Weights of a small multi-label image tagger.
Model: arch swin, moe top_k, num experts 32, widths [80, 160, 320].
Training: soap at rate 0.002, 12900 steps, batches of 128.
Data: trained on simulated grey scan slices of phantoms with and without marks, 13.5 epochs.
Rows from block 5 of a small multi-label image tagger, named by matrix and row number. Rows with one number within an expert belong to one neuron, the router's apart. Each number is 50 + 12 x the weight over its row's rms, rounded and kept within 0 to 99. All counts start at 0.
Before each expert's rows are labels from the 100 images, of 14976, where the router gives the expert most weight on average: "top examples" is what is common among them; "lies over" is the class under the peak. Only what is clearly more common there than usual is listed. The data: simulated grey scan slices of phantoms with and without marks.
# router: router (model.blocks.5.mlp.router.weight, 32x160, trained with AdamW), inputs 108-159
# up: expert up (model.blocks.5.mlp.up, 32x80x160), inputs 108-159
# down: expert down (model.blocks.5.mlp.down, 32x160x80, transposed), outputs 108-159

# expert 21
top examples: chest; low contrast
lies over: soft tissue
router.21:60 60 56 72 48 20 64 39 58 55 66 51 27 52 48 52 69 48 45 38 50 61 41 77 35 55 59 52 27 45 57 58 44 60 62 38 27 45 52 65 31 44 55 24 65 38 27 43 63 53 52 36
up.0:70 51 44 42 51 48 45 60 41 47 54 40 44 64 65 47 61 46 68 62 51 49 33 59 44 61 67 42 46 52 82 51 66 56 57 40 78 57 66 52 62 42 48 44 67 58 53 44 42 27 39 31
down.0:35 35 61 42 68 69 50 44 41 67 37 33 31 54 44 53 54 61 47 54 34 36 50 32 30 48 62 38 59 32 48 37 60 61 25 69 64 67 43 30 26 54 58 41 60 42 60 52 49 32 56 52
up.1:47 39 85 55 34 42 39 43 64 73 32 46 56 36 31 63 35 35 46 49 21 44 47 61 54 51 41 38 52 40 46 53 54 42 49 61 56 62 63 50 39 49 43 65 34 50 70 48 39 60 59 73
down.1:51 31 61 57 41 59 39 56 47 48 44 59 54 72 38 61 56 63 57 37 21 55 44 46 57 59 38 36 57 56 32 52 50 52 59 45 38 47 64 62 28 28 34 44 58 35 49 46 61 46 47 65
up.2:44 63 61 33 40 62 47 37 45 57 29 44 59 71 51 56 42 70 42 46 59 45 51 47 60 50 40 65 51 38 71 26 43 58 63 42 52 54 63 18 43 33 41 54 50 54 67 65 64 50 59 63
down.2:57 31 56 49 58 39 63 48 74 52 74 53 53 56 51 48 35 59 47 30 53 43 19 65 43 36 41 53 52 55 37 54 47 42 52 59 42 56 41 51 38 44 41 39 38 56 54 52 47 60 58 55

# expert 22
top examples: chest
lies over: soft tissue
router.22:51 56 40 43 34 28 60 48 63 37 62 56 52 55 42 58 40 34 35 49 41 51 62 47 64 46 75 33 19 37 48 42 50 75 48 47 41 46 47 76 51 52 46 40 57 38 71 45 67 47 51 45
up.0:55 54 42 47 65 76 47 61 43 43 46 48 64 53 55 56 49 75 63 34 55 41 53 58 34 43 28 39 81 66 67 53 39 35 57 42 60 44 33 30 60 49 51 35 29 34 52 30 19 39 54 47
down.0:48 32 38 42 42 56 63 59 65 40 45 46 73 52 53 28 67 36 41 42 46 56 53 45 56 42 41 52 51 40 53 49 35 56 62 36 65 42 39 72 82 32 55 47 40 36 39 46 35 41 43 50
up.1:60 44 55 55 55 45 43 53 63 56 34 54 52 56 52 66 50 44 52 54 60 61 57 40 54 60 54 68 43 50 57 37 27 47 52 73 43 28 24 47 33 42 56 58 47 42 52 54 44 44 34 60
down.1:24 58 74 46 46 52 54 59 73 45 31 27 54 69 53 66 50 59 51 49 35 40 42 70 64 62 51 66 50 40 46 35 52 29 46 50 67 48 47 59 51 37 39 52 55 28 34 39 28 55 35 18
up.2:68 44 48 56 42 45 35 68 56 48 43 28 35 82 53 73 52 43 52 45 43 32 58 47 59 52 44 59 65 56 49 52 42 38 55 48 49 44 71 51 54 46 46 52 40 59 47 33 51 50 42 42
down.2:46 40 53 55 43 43 46 54 52 70 53 53 57 30 59 51 48 33 23 65 56 40 62 60 72 58 47 60 34 53 47 63 39 33 63 35 34 40 60 52 64 60 33 76 36 49 50 59 56 64 43 60

# expert 12
top examples: limb; several spots; bright spot
lies over: bone; organ
router.12:56 54 41 37 36 77 36 71 39 58 51 45 33 49 36 52 50 46 34 41 50 43 59 29 52 60 55 41 60 74 39 63 70 37 55 72 54 61 47 51 50 48 29 49 61 34 63 45 39 67 43 71
up.0:64 48 55 60 72 38 67 46 77 44 68 50 44 63 57 46 61 37 55 47 56 61 41 66 53 40 53 40 78 52 55 43 28 54 59 34 49 29 66 56 57 30 43 50 45 65 29 42 35 36 27 53
down.0:43 49 50 56 34 47 62 27 57 45 38 39 69 55 61 44 47 41 45 41 74 45 45 56 61 48 54 70 35 39 59 41 46 61 45 61 73 46 64 65 57 40 55 26 50 62 63 53 51 41 32 59
up.1:50 49 49 51 46 41 47 51 64 45 27 48 48 59 30 64 50 49 58 54 34 78 48 42 31 63 51 41 27 45 51 38 53 57 44 23 54 67 56 38 31 56 61 46 40 33 61 41 50 50 46 49
down.1:55 68 66 42 39 62 44 58 54 60 41 45 62 42 38 57 56 56 44 50 42 48 31 50 39 52 60 44 46 46 36 28 52 48 37 50 56 73 58 40 37 63 51 42 23 51 68 54 71 37 25 72
up.2:39 37 54 44 43 67 45 47 46 51 43 54 39 36 30 33 35 57 50 45 31 60 65 48 38 34 42 39 80 38 48 29 54 39 54 62 44 36 45 54 47 50 63 46 63 47 36 44 32 63 65 27
down.2:55 64 62 66 52 36 32 54 34 47 42 30 38 53 48 50 49 59 41 58 58 41 39 50 48 61 47 55 45 51 32 55 46 54 66 69 55 51 41 49 50 29 56 45 69 62 51 43 67 70 42 34

# expert 8
top examples: streaks; limb
lies over: air
router.8:36 44 62 45 56 66 56 38 46 65 60 52 42 30 51 27 65 35 42 44 69 66 70 70 58 30 59 55 65 36 43 38 59 54 55 41 57 27 40 57 67 52 40 53 62 62 28 75 36 32 46 38
up.0:23 48 47 31 32 49 38 30 36 47 59 58 43 25 64 46 57 52 39 57 68 48 68 31 43 59 66 81 51 46 68 42 55 51 69 59 43 59 40 43 62 51 42 47 59 47 41 45 66 63 46 54
down.0:60 37 30 50 64 30 44 35 52 49 46 53 47 35 65 35 48 52 50 65 29 51 59 35 34 70 45 55 52 55 59 68 49 46 45 63 50 58 33 77 46 52 50 42 53 27 25 49 32 60 56 50
up.1:57 48 51 59 44 38 35 39 65 49 62 67 52 23 52 61 61 63 49 40 56 54 46 50 39 48 45 26 38 38 62 51 38 51 40 38 51 47 46 61 68 48 57 48 61 38 50 35 55 68 33 72
down.1:45 46 61 42 43 44 35 49 74 45 42 55 68 78 52 66 55 73 41 46 50 37 54 57 36 35 50 64 51 42 41 66 49 32 40 40 38 67 76 59 64 58 25 59 48 49 49 35 41 55 57 55
up.2:47 51 45 41 63 66 38 64 47 52 32 65 60 58 41 62 71 47 63 44 51 45 50 41 30 61 71 61 55 48 56 46 32 29 17 60 46 60 34 51 49 63 65 59 38 44 38 54 54 42 38 44
down.2:50 48 51 65 46 52 53 58 60 46 43 67 55 53 38 47 46 27 52 52 44 43 69 37 75 36 50 80 49 28 32 37 48 41 41 57 39 41 59 41 66 80 46 64 66 61 75 64 60 60 64 45

# expert 1
top examples: belly; crack in bone; side: left half
lies over: organ
router.1:57 49 64 55 69 56 77 32 54 63 40 45 62 47 49 48 60 59 49 39 71 64 59 66 61 54 42 62 50 36 42 54 56 40 39 38 36 41 73 70 49 60 26 71 69 58 52 69 54 28 58 41
up.0:47 65 68 29 55 53 71 41 62 46 55 47 42 28 32 15 42 61 41 45 38 59 35 44 35 48 42 46 55 36 27 39 68 51 59 60 57 59 53 52 59 50 68 43 49 65 54 70 63 54 44 55
down.0:50 39 45 54 39 28 77 33 64 51 53 50 71 36 42 45 66 41 58 46 29 63 43 73 67 39 47 57 43 27 64 50 47 54 69 31 48 44 52 52 55 50 67 48 52 36 54 69 33 47 61 39
up.1:52 51 42 42 43 52 42 69 36 54 43 31 42 66 37 74 55 54 44 38 29 38 55 42 39 56 71 59 74 47 41 63 54 54 42 56 62 30 53 62 38 51 48 67 60 55 56 59 46 52 60 53
down.1:47 63 51 41 46 48 51 57 63 68 65 72 46 46 44 53 61 47 33 63 52 51 69 50 44 54 80 27 51 66 32 61 55 68 42 11 38 45 68 57 51 50 35 55 33 34 47 38 57 37 58 53
up.2:54 55 56 28 52 56 54 51 34 30 54 36 38 52 36 60 47 54 45 40 52 50 49 58 30 37 46 36 58 42 87 51 64 67 71 46 44 52 24 42 43 52 64 37 67 48 67 22 51 39 65 59
down.2:52 41 57 43 47 42 27 56 51 49 48 66 34 67 35 54 40 57 57 53 41 50 54 48 58 84 48 50 56 73 49 63 47 54 49 50 30 58 31 65 52 33 67 43 64 49 52 37 40 52 65 21

# expert 6
top examples: belly; dark spot
lies over: soft tissue
router.6:31 54 54 51 51 73 62 51 48 42 44 51 70 38 55 50 56 62 62 61 72 34 35 64 36 40 59 59 67 41 69 35 46 30 40 40 65 60 73 42 49 34 62 52 34 45 42 67 32 47 52 48
up.0:71 57 46 49 51 50 43 52 36 75 43 46 40 42 53 61 66 43 59 55 43 38 62 36 51 51 41 49 31 68 63 54 47 52 68 56 46 32 38 42 58 31 35 68 42 48 38 46 61 54 48 57
down.0:66 64 37 36 35 50 62 51 54 51 47 50 55 26 49 30 77 38 46 48 69 60 48 52 61 47 67 70 42 49 48 61 60 52 65 64 53 37 31 53 52 44 51 48 57 70 48 53 37 51 54 70
up.1:41 47 52 45 39 48 58 50 55 37 53 50 50 60 59 66 48 66 50 65 43 60 50 53 50 35 49 31 55 39 38 51 62 36 39 57 54 29 30 50 50 57 71 62 38 76 53 56 35 44 61 50
down.1:81 52 40 44 50 61 36 88 45 46 64 51 29 59 43 58 63 57 59 44 36 34 67 41 47 67 46 13 70 67 48 57 43 55 41 57 59 53 74 37 62 63 43 32 34 56 62 57 66 30 44 46
up.2:37 48 57 52 37 70 46 26 49 43 41 34 51 57 60 65 71 54 63 49 33 37 50 47 43 45 64 45 58 65 60 33 66 51 47 43 61 58 73 34 73 31 44 52 44 57 50 65 34 49 55 31
down.2:67 68 70 48 51 43 45 48 39 42 52 55 62 75 73 60 71 65 54 53 51 38 63 59 49 51 54 40 72 56 31 48 33 58 24 47 48 54 60 51 60 23 58 33 36 19 40 43 54 36 31 45

# expert 9
top examples: head
lies over: organ; lung or cavity
router.9:53 45 53 50 56 33 59 42 56 36 48 38 66 57 57 76 38 53 65 59 44 36 61 22 55 45 47 61 76 58 67 51 41 40 32 63 58 37 37 47 48 56 60 42 26 60 65 24 35 54 52 63
up.0:33 36 87 63 48 44 55 62 59 43 36 68 16 45 33 56 37 57 71 53 30 34 51 52 42 45 46 38 59 45 52 10 40 48 52 68 37 32 48 36 44 36 65 48 51 48 26 51 77 30 48 46
down.0:60 59 59 49 47 51 33 41 25 37 45 60 32 66 58 71 57 40 48 51 31 50 51 58 41 51 57 60 57 55 44 53 46 41 36 68 35 55 29 56 30 43 61 29 49 49 48 48 56 33 23 35
up.1:37 36 50 59 62 57 45 72 39 48 48 61 25 61 50 50 43 39 57 61 59 51 38 37 41 69 47 49 40 52 54 44 26 41 36 55 38 44 26 44 67 50 50 61 55 60 57 47 55 61 69 32
down.1:42 59 36 37 38 66 49 62 69 58 58 64 56 62 48 58 39 55 36 59 50 49 66 61 59 51 62 40 33 66 54 63 49 60 51 45 41 47 66 46 60 60 43 58 53 21 40 65 43 52 41 51
up.2:49 62 48 57 51 38 53 68 47 30 43 54 36 36 49 52 62 50 60 62 36 50 52 43 22 54 46 49 58 38 33 51 37 30 40 68 46 31 42 74 33 43 51 18 52 49 43 45 42 44 31 42
down.2:37 58 53 46 61 54 37 63 45 61 58 53 29 65 35 61 64 55 57 57 54 40 29 56 27 57 52 51 76 75 49 70 65 52 55 62 48 67 48 36 38 33 50 25 53 39 42 15 57 50 42 49

# expert 5
top examples: chest
lies over: soft tissue
router.5:33 59 58 73 42 23 65 41 70 62 51 58 40 68 40 50 64 44 49 57 54 80 57 62 38 70 75 56 24 51 63 52 41 54 48 36 40 44 37 63 31 34 50 49 63 44 26 41 51 45 54 29
up.0:50 37 52 29 51 56 53 39 43 28 53 35 77 27 38 58 39 56 56 60 69 50 63 55 61 41 35 57 50 47 56 49 61 46 42 51 49 69 55 58 59 65 58 43 46 52 83 54 47 75 50 67
down.0:58 48 72 42 40 56 54 42 31 54 61 43 43 57 45 37 40 34 56 57 41 50 53 33 62 61 74 50 30 38 59 48 47 54 27 37 31 65 56 43 62 51 80 52 33 51 53 47 52 58 56 65
up.1:47 26 36 50 75 62 42 44 39 45 52 64 55 54 59 33 32 62 48 55 45 69 56 29 75 47 30 53 35 43 49 45 48 62 26 51 63 58 60 40 79 61 55 48 56 77 75 62 53 68 62 48
down.1:53 50 56 63 26 46 37 56 62 65 38 52 41 46 18 52 54 69 49 39 49 48 54 65 20 52 57 64 54 64 39 44 39 75 69 47 41 50 77 69 32 36 48 47 71 35 44 43 64 47 40 62
up.2:58 57 39 51 65 72 51 37 55 60 53 43 62 41 47 44 68 55 26 47 40 42 62 54 52 34 50 65 52 77 29 50 54 48 32 38 52 44 79 41 57 59 16 61 50 33 44 65 17 51 56 51
down.2:42 39 44 41 37 32 59 24 38 59 45 55 49 49 67 32 74 54 58 61 43 65 51 51 41 47 74 53 38 39 53 36 57 71 50 38 44 64 58 47 51 55 53 58 40 44 60 49 61 59 33 48

# expert 26
top examples: chest
lies over: soft tissue
router.26:48 62 61 65 48 30 69 42 62 51 67 53 44 54 47 43 50 46 39 51 73 66 50 69 33 44 75 58 32 42 54 62 46 72 57 32 26 36 59 65 27 35 55 38 56 41 42 51 69 45 59 28
up.0:36 66 74 55 37 53 37 40 53 49 44 72 47 49 52 39 71 48 42 42 43 71 42 42 48 61 56 52 54 55 37 48 50 59 50 29 46 57 53 56 69 37 75 51 34 40 47 37 37 37 62 64
down.0:46 45 93 45 60 57 47 32 52 54 62 40 65 54 51 40 48 43 61 55 35 50 51 59 47 37 67 50 42 47 67 38 50 64 34 35 37 55 52 37 48 36 62 18 38 61 59 60 55 55 47 34
up.1:35 73 47 46 35 31 66 51 59 39 62 41 57 57 45 31 51 34 23 49 63 51 22 70 52 49 47 47 38 55 35 68 69 51 46 52 48 58 50 77 46 56 74 49 52 75 61 46 62 55 45 59
down.1:45 71 45 24 62 56 40 44 42 42 44 45 45 57 50 47 45 68 53 37 63 26 45 63 50 60 52 52 65 48 63 57 56 47 74 57 73 71 24 53 35 33 60 30 37 39 35 28 32 50 47 55
up.2:28 48 25 47 47 60 43 71 46 51 61 51 47 48 48 46 67 78 30 49 38 38 49 62 41 47 71 35 62 54 53 59 45 60 48 38 41 60 51 31 60 54 49 41 47 53 45 76 40 63 65 30
down.2:49 65 27 65 56 60 39 60 39 38 47 47 56 32 57 55 36 36 39 38 62 40 54 39 59 64 73 50 45 55 52 64 32 34 45 49 57 59 56 39 56 75 49 47 49 52 60 74 41 50 43 39

# expert 14
top examples: noisy; low contrast; belly
lies over: soft tissue
router.14:46 67 70 58 56 41 55 43 63 40 31 56 49 56 31 29 44 45 35 31 74 55 45 62 40 40 40 60 54 41 55 54 53 41 57 54 46 39 39 60 47 56 61 40 54 45 31 52 52 58 73 34
up.0:42 65 68 55 51 29 54 47 47 55 39 62 46 79 55 57 39 46 45 62 58 62 55 38 42 64 22 61 40 48 84 43 29 60 51 49 37 45 59 36 36 53 53 40 58 68 53 46 77 39 61 39
down.0:57 66 43 40 63 54 40 35 35 36 44 48 51 66 65 45 62 55 51 62 72 49 36 35 45 61 72 44 43 56 54 60 51 44 23 45 67 76 44 62 48 52 61 32 48 64 55 42 47 35 35 48
up.1:46 56 35 30 57 71 36 39 39 58 39 53 62 53 70 44 69 55 58 57 60 47 41 47 37 50 42 57 40 67 53 52 59 62 35 41 38 59 70 51 56 47 34 70 32 43 41 45 43 41 31 59
down.1:46 31 66 60 55 61 61 45 44 33 42 37 33 54 46 40 55 50 49 49 45 48 42 64 26 36 60 53 73 32 71 52 61 59 61 59 41 55 28 45 49 44 52 49 62 60 39 40 44 45 62 52
up.2:47 59 48 40 58 54 70 47 61 56 48 47 62 41 26 33 64 50 46 30 55 41 46 66 74 35 34 60 50 30 54 54 72 32 57 55 45 47 60 62 39 48 53 43 44 34 40 46 43 36 54 62
down.2:85 56 41 45 52 47 48 70 39 58 68 52 45 61 50 52 65 57 57 48 40 52 37 65 59 62 24 47 48 63 28 74 52 48 59 69 52 42 62 66 46 36 47 61 64 55 33 48 49 44 46 58

# expert 24
top examples: head
lies over: bone; soft tissue
router.24:64 52 39 52 41 79 37 40 37 61 37 38 67 74 58 60 75 66 55 55 44 56 58 44 40 55 59 48 59 66 49 59 70 49 44 34 41 60 60 52 62 24 36 56 65 29 43 59 33 37 42 44
up.0:45 75 47 29 46 52 53 42 52 70 54 61 72 49 52 46 67 57 54 59 47 58 43 48 48 40 52 64 29 57 24 39 70 39 56 53 44 67 53 45 44 53 35 48 50 54 38 68 62 42 18 51
down.0:39 52 51 45 47 58 45 35 43 19 32 55 36 49 27 51 48 65 75 38 44 37 58 50 35 56 50 48 55 29 49 44 62 59 54 55 60 42 31 57 53 49 65 13 59 35 45 55 43 52 43 38
up.1:74 51 48 50 43 47 55 65 60 48 53 69 32 61 38 44 45 49 55 39 38 45 59 44 48 69 50 51 53 18 48 38 28 44 55 53 43 41 44 40 33 37 52 40 62 53 50 41 46 48 49 38
down.1:50 47 59 56 59 25 54 34 43 29 72 57 49 65 33 48 31 57 67 44 45 60 30 63 71 49 59 61 47 54 50 60 46 29 42 50 55 65 48 58 50 41 54 43 58 55 45 37 38 60 43 54
up.2:44 63 47 50 40 44 31 67 57 59 48 49 37 32 43 80 57 40 43 46 32 59 33 52 41 58 58 31 43 67 38 65 52 58 40 47 38 39 55 63 38 44 26 50 44 40 39 48 47 44 27 40
down.2:57 15 56 65 47 50 55 47 56 59 56 74 43 53 55 44 40 29 46 59 53 52 61 54 62 42 65 44 36 74 38 48 50 58 54 38 53 35 66 46 50 68 42 69 38 38 27 55 53 38 39 57

# expert 18
top examples: chest
lies over: soft tissue
router.18:44 61 62 51 33 25 58 51 69 67 65 50 33 63 59 43 50 32 43 60 72 82 43 66 40 42 92 54 34 53 30 46 71 52 45 42 39 33 61 41 40 37 45 58 65 50 30 47 58 50 28 29
up.0:59 47 42 53 62 66 46 33 54 40 43 41 56 62 57 60 47 58 47 13 51 61 40 35 54 25 48 64 49 41 43 50 59 36 37 65 71 63 28 52 51 67 40 38 45 63 60 39 20 68 62 56
down.0:66 53 32 58 62 50 24 47 50 48 49 45 39 34 37 59 35 60 56 33 54 73 47 28 58 46 44 53 29 41 34 70 38 27 69 52 56 43 45 56 45 29 51 63 67 39 43 49 59 85 57 62
up.1:37 43 58 52 24 39 37 62 73 61 37 63 39 70 47 75 48 55 48 27 58 59 35 64 47 32 50 56 42 49 62 60 52 28 40 44 23 63 57 38 35 43 47 60 55 48 48 57 67 56 42 47
down.1:57 54 46 34 37 70 53 71 61 64 48 40 45 16 42 38 38 59 48 44 54 41 56 67 36 58 34 41 63 39 44 62 68 53 45 53 52 61 54 43 33 61 50 33 40 40 45 39 31 48 62 61
up.2:76 63 31 35 64 56 75 59 68 72 64 50 67 54 45 52 51 47 30 34 58 52 32 68 41 43 73 46 53 53 67 69 46 49 24 48 57 57 55 48 46 47 25 28 53 56 58 60 35 36 46 63
down.2:52 51 41 59 27 34 39 60 55 64 74 66 41 57 44 63 58 66 46 55 51 45 38 56 53 60 45 40 58 69 39 49 58 63 66 41 43 53 47 46 26 38 40 42 42 55 66 36 47 66 67 51

# expert 11
top examples: low contrast; belly
lies over: soft tissue
router.11:49 68 51 71 65 33 63 54 56 53 65 62 24 62 39 40 53 43 35 49 66 60 44 63 48 41 61 48 36 39 65 46 41 62 42 47 38 43 59 37 38 36 39 26 51 54 34 57 65 45 55 31
up.0:53 53 29 33 38 72 46 61 60 60 60 58 61 77 51 51 46 43 35 42 72 54 67 69 33 41 44 48 44 53 29 48 58 35 48 44 62 54 64 55 57 57 40 42 56 42 47 38 46 30 45 51
down.0:63 31 41 74 51 28 53 48 46 68 62 59 45 62 46 48 32 31 64 49 46 61 69 55 67 46 56 56 43 58 54 65 39 60 70 60 46 28 45 55 60 70 42 54 28 37 50 57 57 65 50 42
up.1:34 53 57 51 56 53 62 48 44 34 62 57 37 41 62 40 75 52 47 50 46 51 61 55 44 42 65 50 51 63 56 63 56 75 43 49 56 44 36 53 48 64 53 46 31 71 46 53 52 30 41 47
down.1:52 47 24 64 60 48 67 37 57 58 41 69 56 48 40 37 60 56 58 53 40 72 45 42 41 43 58 45 22 42 62 62 37 41 55 37 48 54 50 53 57 48 37 52 48 29 46 60 50 51 37 72
up.2:38 47 70 50 47 51 48 38 40 71 40 56 48 42 43 53 62 53 52 47 45 69 66 57 56 31 53 53 46 30 67 21 46 56 54 58 51 61 74 26 48 68 57 53 58 72 44 60 80 50 51 51
down.2:57 39 48 69 71 34 47 44 58 41 54 31 36 59 70 55 42 54 48 47 38 36 46 67 35 45 44 49 52 46 39 67 52 54 35 51 71 50 62 80 48 43 45 37 34 54 58 54 50 57 47 64

# expert 31
top examples: belly
lies over: organ
router.31:36 31 70 53 49 41 46 34 38 34 54 52 45 29 61 44 27 61 47 44 56 54 64 43 53 46 25 67 59 24 29 39 68 57 38 47 30 31 38 46 25 51 48 45 41 48 52 37 71 53 43 51
up.0:48 48 35 60 56 45 71 39 75 52 80 45 65 61 44 65 52 53 48 62 40 72 45 47 51 43 45 43 32 44 56 58 43 35 60 52 44 47 38 45 72 53 32 56 73 44 65 46 57 47 44 41
down.0:36 46 67 44 36 42 71 52 44 59 39 47 54 64 57 35 49 51 50 59 55 55 56 58 38 28 49 71 59 51 53 30 52 67 52 44 49 50 65 36 26 36 53 54 54 67 53 33 61 44 44 71
up.1:35 50 86 59 48 29 41 29 27 46 38 53 29 37 60 44 65 43 66 55 37 39 59 59 41 28 49 43 53 58 53 36 64 65 63 46 37 35 66 43 28 39 66 50 62 44 40 26 71 37 49 46
down.1:49 27 66 49 50 46 53 18 52 48 29 20 57 84 71 47 54 24 65 58 38 38 50 54 33 45 70 65 57 38 49 29 55 49 45 50 77 52 55 45 39 69 47 67 41 54 75 60 46 29 56 61
up.2:70 75 37 40 45 31 61 60 52 54 41 67 50 63 55 38 66 47 49 55 52 48 60 57 49 51 70 38 62 46 45 61 45 45 26 52 62 61 61 69 58 46 51 37 52 69 44 38 61 46 44 56
down.2:40 50 51 56 36 50 46 61 35 70 65 66 64 58 43 45 47 58 63 54 51 62 49 34 50 56 12 52 33 51 48 31 46 48 56 26 43 51 55 45 46 55 29 47 50 57 38 41 61 44 62 54

# expert 7
top examples: belly; low contrast
lies over: soft tissue; organ
router.7:45 71 49 69 37 26 73 36 41 70 32 47 52 46 49 30 57 40 51 41 63 72 63 60 41 46 81 38 27 30 58 60 48 76 49 33 36 47 69 50 48 37 55 49 55 49 30 56 51 35 49 43
up.0:29 42 63 35 33 68 30 46 40 41 48 43 43 38 32 62 61 66 47 42 30 41 52 49 36 40 35 55 29 42 47 46 41 43 61 69 49 46 28 52 46 63 56 54 53 44 59 60 33 52 43 67
down.0:64 45 48 49 55 35 43 65 47 67 61 44 62 64 55 63 49 51 67 44 63 58 54 56 54 49 67 33 51 61 41 70 43 65 48 45 46 37 75 60 49 71 44 70 37 50 62 59 66 46 37 47
up.1:37 52 35 49 60 71 44 82 47 43 60 36 45 48 60 57 44 48 65 17 38 42 49 30 59 63 41 53 65 55 62 30 70 59 45 49 52 44 63 63 51 59 47 50 69 57 55 27 41 57 73 54
down.1:43 15 66 42 60 33 45 56 36 55 53 45 50 40 39 68 52 36 44 28 42 62 47 77 36 46 38 58 48 43 70 65 49 40 38 41 44 60 60 71 80 53 37 53 61 30 50 58 37 52 39 57
up.2:37 45 68 44 39 68 53 57 34 40 36 32 28 36 57 42 44 63 56 44 34 31 42 45 40 35 36 45 73 52 59 46 45 36 33 47 55 54 69 64 35 38 54 25 67 50 33 59 44 50 37 44
down.2:52 62 54 41 36 73 56 40 39 57 41 52 50 35 49 33 52 57 60 57 41 41 78 61 38 57 67 43 52 33 48 35 75 63 41 39 52 63 64 48 34 47 54 50 66 48 39 38 58 41 46 54

# expert 4
top examples: chest; low contrast
lies over: lung or cavity
router.4:32 41 58 57 46 18 42 25 51 54 42 73 36 51 44 52 35 53 46 77 66 52 64 61 43 37 66 38 40 32 65 38 56 61 37 30 41 42 43 50 50 56 49 58 42 58 55 61 73 56 51 37
up.0:44 77 48 34 37 45 56 30 35 42 59 61 40 57 50 39 48 47 50 66 61 88 52 46 61 61 41 42 40 69 39 67 59 56 47 66 52 53 45 55 39 70 75 55 77 78 57 39 62 61 43 48
down.0:53 47 34 62 48 44 62 73 38 36 52 74 51 38 54 49 48 44 61 63 25 59 46 28 58 52 34 47 31 50 52 52 43 44 47 70 63 49 41 73 65 51 40 52 60 51 51 61 46 52 52 39
up.1:71 26 58 46 59 51 40 86 43 33 49 50 49 75 43 62 41 37 47 40 61 24 27 45 54 65 36 56 37 52 65 59 64 42 61 36 55 69 50 55 47 40 62 47 39 40 70 71 56 47 59 67
down.1:44 41 74 62 41 40 53 56 44 37 61 63 63 54 48 56 47 49 37 42 49 69 55 36 86 48 48 54 29 53 61 48 34 59 55 37 28 34 46 34 70 64 50 48 60 45 73 63 81 59 68 55
up.2:55 55 44 49 43 43 59 60 42 39 62 41 52 41 44 44 40 48 80 70 55 61 53 51 39 44 62 35 55 56 59 53 62 63 44 56 47 44 38 47 35 53 69 62 33 54 62 34 53 64 62 63
down.2:57 28 49 52 50 55 62 50 43 31 59 50 41 46 53 50 40 59 66 32 31 42 66 66 28 43 59 47 53 52 33 57 47 63 45 40 53 49 54 41 49 67 54 54 39 50 57 63 74 47 42 46